config = dict(
    model='multi-label image tagger',
    dataset='gratings and oriented noise at many angles and scales',
    train_examples=395000,
    image_size=24,
    crop_scale_min=1,
    horizontal_flip=False,
    translate=0.12,
    rotation_deg=5,
    cutout=0.25,
    arch='nf_resnet',
    norm='none_scaled_ws',
    hidden_act='silu',
    depths=[3, 6, 6],
    kernel_size=3,
    stem='deep',
    avg_pool_shortcut=False,
    widths=[96, 144, 208],
    residual_scale=0.1,
    num_labels=26,
    mixing='mixup',
    init='xavier_uniform',
    residual_init='none',
    optimizer='soap',
    beta2=0.99,
    learning_rate=0.0032,
    beta1=0.9,
    shampoo_beta=0.99,
    eps=1e-08,
    precondition_frequency=25,
    max_precond_dim=1536,
    merge_dims=False,
    one_sided=False,
    adamw_lr_other_params=0.001,
    max_grad_norm=5.0,
    max_steps=17200,
    batch_size=384,
    epochs=16.7,
    lr_schedule='cosine',
    final_lr_fraction=0,
    warmup_steps=1720,
    weight_decay=0.0,
    adamw_weight_decay_other_params=0,
)
Rows from block 5 of a small multi-label image tagger, named by matrix and row number. Rows with one number belong to one channel. Each number is 50 + 10 x the weight over its row's rms, rounded and kept within 0 to 99. All counts start at 0.
After each channel's rows are labels from the 100 images, of 14848, where the channel reaches its highest value: "strongest on" is what is common among them. Only what is clearly more common there than usual is listed. The data: gratings and oriented noise at many angles and scales.
# convs0: first 3x3 conv (model.blocks.5.convs.0.weight, 144x144x3x3, standardized in use, each kernel summed), inputs 72-143
# convs1: second 3x3 conv (model.blocks.5.convs.1.weight, 144x144x3x3, standardized in use, transposed, each kernel summed), outputs 72-143

convs0.112:43 33 56 42 54 32 44 64 32 44 34 53 40 57 55 29 56 49 31 75 60 59 46 65 56 33 73 49 68 47 54 38 43 39 50 53 56 63 68 51 37 41 50 42 62 42 50 32 54 43 64 48 46 52 36 57 34 50 46 55 52 46 60 47 54 65 40 58 39 71 43 65
convs1.112:32 60 47 43 50 48 38 55 60 53 51 44 37 51 37 58 46 56 72 54 48 61 39 40 48 52 46 41 45 43 48 38 28 64 56 51 31 41 37 45 60 46 40 46 49 45 43 39 32 47 51 51 39 36 43 40 48 34 33 49 36 53 50 58 34 38 62 41 45 35 47 48
strongest on: stripes at 105 degrees

convs0.127:50 54 35 54 23 52 48 56 48 47 56 65 36 49 43 62 42 35 53 47 57 52 37 39 60 60 42 15 46 57 29 36 53 54 47 59 29 38 40 38 56 42 40 30 61 46 49 63 57 59 42 46 67 59 45 61 64 45 39 48 60 54 66 53 55 45 45 56 54 45 49 51
convs1.127:38 56 50 59 44 47 65 52 68 51 62 51 12 50 44 64 47 41 59 44 55 47 54 49 36 36 42 60 60 47 35 43 44 57 59 62 56 49 42 52 41 27 36 47 55 46 45 44 42 40 57 45 67 58 66 58 47 45 57 54 52 54 50 40 50 43 49 39 48 75 50 42
strongest on: dashes; coarse; sawtooth grating

convs0.81:61 43 56 85 54 58 51 58 58 51 53 54 45 50 66 58 53 52 50 66 61 56 66 45 54 48 50 47 47 56 55 53 59 53 55 48 48 51 32 50 55 45 48 49 56 39 49 55 41 52 55 29 50 43 49 60 54 40 59 64 54 50 51 37 53 51 50 59 10 57 50 52
convs1.81:33 40 42 39 41 44 54 52 37 49 55 43 57 46 51 36 40 42 52 52 66 56 53 55 69 29 54 57 43 66 40 55 70 46 59 48 51 49 79 61 43 39 64 67 47 68 53 49 61 45 46 50 59 61 45 50 47 65 47 48 27 45 38 43 61 65 54 42 45 36 38 53
strongest on: dashes; square grating; very fine

convs0.77:60 61 57 40 45 64 42 51 48 67 44 51 34 42 53 56 38 31 60 58 53 58 36 35 59 50 43 61 38 56 55 55 56 48 62 62 50 52 65 50 61 47 56 45 38 56 51 34 48 42 64 47 61 28 39 61 39 41 48 74 52 42 63 54 41 42 41 53 47 54 41 70
convs1.77:51 23 53 59 43 37 45 53 38 45 56 62 47 69 74 26 59 53 46 53 59 48 63 56 48 54 51 45 45 49 48 61 46 47 53 52 32 42 50 58 72 47 61 42 41 55 47 53 60 57 48 59 42 44 43 53 49 50 59 45 44 67 46 52 59 42 59 62 38 34 64 56
strongest on: dashes; coloured

convs0.22:63 59 61 56 38 50 56 56 58 54 58 56 51 63 51 52 52 46 67 66 44 32 50 53 47 46 31 40 36 57 46 62 45 52 41 54 55 39 45 64 51 64 31 61 57 51 38 47 48 06 29 55 37 49 43 56 41 57 66 48 48 49 48 41 54 48 51 47 41 53 52 68
convs1.22:55 36 54 51 40 44 45 53 61 49 50 58 39 39 44 46 45 54 41 51 48 40 53 57 58 54 34 51 37 48 49 56 24 46 64 38 38 63 77 51 81 46 56 51 36 51 59 58 42 33 64 41 51 58 52 47 49 53 45 59 42 55 40 41 50 59 55 49 64 41 35 61
strongest on: dashes

convs0.44:50 52 36 53 54 57 66 51 41 56 61 72 45 74 54 33 58 53 76 51 54 41 30 36 62 46 45 47 65 58 54 67 37 42 44 48 43 60 57 56 48 45 67 60 53 49 66 51 39 43 57 54 43 41 65 55 47 55 60 39 49 67 49 36 60 56 49 62 52 39 49 21
convs1.44:40 43 54 45 50 66 38 45 69 58 62 37 40 42 49 41 38 57 46 47 53 57 40 57 47 60 33 54 43 67 58 52 66 41 52 50 65 54 36 28 34 58 62 32 53 62 39 38 30 38 56 41 46 45 43 52 49 34 39 48 48 48 28 51 29 79 50 41 39 66 62 36
strongest on: coloured; stripes at 165 degrees; scale: medium; stripes at 0 degrees

convs0.10:29 49 60 48 46 51 50 50 55 45 53 43 28 66 44 56 44 38 45 55 39 40 47 47 42 71 50 59 43 57 59 50 53 54 45 48 60 48 41 44 46 38 65 43 55 36 44 68 55 58 48 54 80 57 43 66 70 57 53 48 63 42 44 38 36 62 47 37 45 62 40 47
convs1.10:40 40 42 52 44 52 61 65 36 50 35 38 45 52 39 55 38 41 43 42 58 55 51 61 54 50 59 42 37 39 57 41 44 63 49 51 69 68 35 56 43 40 44 44 50 39 45 28 54 47 36 47 47 49 55 41 59 55 49 47 58 59 44 61 53 50 55 41 53 54 41 50
strongest on: noisy; windowed patch; kind: filtered noise; stripes at 90 degrees

convs0.72:30 44 54 48 35 57 50 56 49 61 44 42 37 55 51 48 48 52 33 58 35 60 41 47 46 59 38 45 42 75 52 37 46 40 58 64 34 49 35 43 59 52 30 40 37 54 55 47 51 52 46 64 49 54 42 76 52 52 50 48 50 27 46 63 57 53 51 66 46 46 63 31
convs1.72:64 48 47 35 59 51 50 59 51 43 52 42 45 57 41 52 45 51 69 61 49 52 61 60 55 55 52 52 40 37 64 49 54 40 44 68 50 57 62 52 44 34 39 49 71 37 54 61 58 50 52 50 52 89 56 51 55 50 55 64 46 63 46 30 50 55 37 50 58 55 44 41
strongest on: noisy; square grating; scale: coarse; stripes at 165 degrees

convs0.142:73 47 55 47 51 56 54 64 49 55 44 41 36 64 31 50 43 41 49 58 58 53 31 60 38 36 51 39 64 57 56 28 43 52 53 53 46 58 52 54 43 46 39 63 61 60 45 54 77 46 63 63 53 53 53 53 32 51 40 40 63 55 56 51 48 54 49 56 66 46 31 50
convs1.142:40 43 56 61 47 54 53 47 43 52 56 59 51 65 44 56 79 42 25 41 61 48 41 53 45 44 34 59 48 46 32 53 57 36 22 45 57 43 42 46 53 43 61 54 60 55 64 47 54 69 55 54 31 54 48 44 49 52 39 42 67 53 38 45 54 70 45 53 53 50 58 48
strongest on: coloured; very coarse; sine grating; angle: stripes at 150 degrees

convs0.137:45 43 43 42 41 54 40 66 43 53 78 49 34 41 61 32 56 46 38 51 58 37 58 50 42 34 57 60 68 52 51 48 50 63 38 40 52 44 35 41 54 44 60 64 52 55 40 40 52 52 61 57 34 73 65 53 38 53 52 52 47 81 52 42 55 57 56 46 35 62 48 53
convs1.137:53 54 61 53 51 42 31 44 59 35 66 47 58 63 39 61 47 61 53 60 62 43 52 58 38 45 48 57 55 37 68 55 45 45 52 53 47 48 66 56 46 39 42 56 46 45 52 54 52 47 52 36 53 33 30 49 43 60 52 42 49 72 50 56 23 47 35 48 50 46 45 39
strongest on: stripes at 105 degrees; coarse; stripes at 90 degrees

convs0.42:39 48 45 49 52 54 44 46 47 50 52 41 14 63 32 51 42 27 47 60 54 45 46 55 34 46 35 44 54 47 60 50 63 57 55 46 44 45 52 55 33 36 58 42 64 56 55 59 30 50 58 53 56 80 50 57 50 35 56 50 56 46 51 38 39 61 58 52 57 44 59 53
convs1.42:47 44 55 50 67 41 36 68 65 33 48 50 55 44 37 67 41 58 59 54 77 41 61 70 54 48 51 50 44 35 66 47 45 57 45 45 37 48 57 57 37 49 41 52 51 42 55 28 54 56 50 42 48 27 47 43 55 47 61 50 46 62 30 68 23 34 45 29 43 69 57 48
strongest on: stripes at 105 degrees; coarse

convs0.119:32 65 62 51 51 38 47 56 46 52 51 53 32 52 64 36 59 92 31 40 42 71 46 64 64 43 57 60 46 48 50 49 52 55 30 47 44 62 57 35 25 41 34 50 52 53 47 53 48 53 40 61 59 53 56 53 57 48 56 62 42 46 52 40 53 49 53 39 53 68 50 38
convs1.119:62 49 46 65 57 39 53 49 45 41 51 57 48 46 64 40 51 71 63 45 46 57 52 38 53 47 55 50 59 58 42 32 38 58 51 48 69 39 40 50 43 64 71 52 47 49 72 50 46 41 47 51 44 35 54 47 68 53 52 44 40 47 48 46 62 63 61 57 61 56 49 60
strongest on: coloured; square grating; stripes at 120 degrees

convs0.93:31 44 62 52 50 46 51 47 42 43 43 39 39 46 56 70 39 52 34 45 49 47 51 66 42 30 46 53 71 51 67 36 44 48 56 44 63 50 56 60 77 60 48 54 71 51 64 50 63 49 63 35 51 70 41 48 58 44 45 67 52 56 60 42 57 50 63 64 49 40 69 38
convs1.93:52 45 49 34 53 45 42 53 56 52 52 52 46 44 38 44 52 59 36 41 58 41 54 61 48 28 52 52 52 55 58 62 48 59 54 66 47 61 38 46 48 45 60 50 57 44 42 26 60 57 62 58 39 61 74 48 39 64 52 47 52 52 62 46 55 32 33 53 47 45 48 54
strongest on: stripes at 60 degrees; fine; square grating

convs0.25:42 47 41 54 32 62 48 47 56 46 50 42 38 43 52 45 49 49 23 47 47 51 45 52 48 54 48 42 78 54 60 45 41 33 55 86 49 49 56 51 45 39 37 49 73 48 60 50 56 56 55 47 45 54 56 65 43 48 55 57 54 68 41 41 60 48 52 42 40 56 50 52
convs1.25:51 44 36 51 53 54 47 49 57 58 63 58 48 55 68 32 39 35 68 59 45 43 60 46 51 50 61 43 38 31 54 58 67 53 44 48 45 57 54 55 59 67 60 65 81 62 48 79 57 33 43 54 52 59 56 49 48 49 56 48 35 29 54 56 44 58 45 46 45 60 48 50
strongest on: coloured; stripes at 75 degrees; coarse

convs0.86:50 55 39 42 63 39 57 40 49 55 49 46 48 54 66 57 46 41 43 51 56 57 67 63 61 42 47 58 29 63 43 55 61 50 79 53 47 43 53 50 45 38 45 36 59 73 40 56 49 48 51 44 50 55 51 61 63 61 46 40 52 40 52 43 48 38 49 33 45 58 48 41
convs1.86:64 55 56 68 38 50 54 51 45 70 30 55 55 50 29 47 54 54 52 53 51 37 35 49 59 64 46 46 50 22 68 68 39 55 44 48 55 45 44 59 59 48 51 56 56 42 55 45 43 73 56 45 44 53 43 46 39 30 48 59 60 47 59 44 71 56 45 61 55 40 48 74
strongest on: coloured; very coarse; kind: sine grating; stripes at 135 degrees

convs0.140:50 49 44 53 45 35 48 46 61 35 58 47 33 53 45 23 41 50 53 57 61 38 56 43 38 34 57 53 66 43 60 43 49 56 53 53 58 52 54 49 58 53 47 65 55 58 52 52 56 30 42 49 60 57 55 54 52 44 49 46 62 37 34 31 54 50 62 36 28 43 43 72
convs1.140:52 55 52 50 65 32 52 41 44 64 62 37 38 50 49 61 62 39 52 50 47 71 53 53 47 56 69 56 51 57 50 44 48 40 43 63 67 48 47 45 27 56 27 39 61 52 52 65 53 64 57 38 53 56 46 44 38 53 55 53 38 55 48 66 59 57 46 59 47 55 63 38
strongest on: dashes; medium

convs0.106:42 43 56 37 46 70 50 63 64 45 48 31 54 75 39 31 37 46 39 51 54 53 56 52 38 45 36 45 52 40 43 54 57 61 39 62 60 62 69 58 79 58 42 46 36 66 40 57 48 29 57 47 66 43 56 73 32 49 46 52 54 48 27 52 51 65 37 47 36 59 57 59
convs1.106:72 35 56 54 72 38 32 53 53 38 46 59 40 49 58 45 52 55 59 41 63 58 50 60 60 57 55 53 58 57 40 58 45 58 52 56 57 51 48 50 73 48 54 55 46 50 44 34 60 67 61 58 56 46 55 43 63 36 49 32 69 48 64 53 40 65 61 46 51 43 53 45
strongest on: dashes; coarse; stripes at 30 degrees

convs0.48:31 41 51 47 77 47 30 52 45 49 49 52 30 41 61 50 56 34 50 44 62 55 49 45 42 43 57 48 67 55 41 45 47 38 57 60 53 59 66 60 43 64 46 59 57 42 43 66 50 27 54 63 57 49 49 47 54 48 63 56 41 53 36 44 48 56 72 52 36 55 62 23
convs1.48:54 51 60 36 32 41 53 49 54 69 51 55 47 45 44 46 38 54 65 64 62 42 48 58 48 66 56 54 27 67 48 37 49 44 45 59 34 53 50 70 52 28 23 35 54 41 57 45 50 51 57 49 44 42 55 56 49 58 47 50 49 49 58 58 55 46 38 54 77 50 33 73
strongest on: dashes; sawtooth grating; stripes at 90 degrees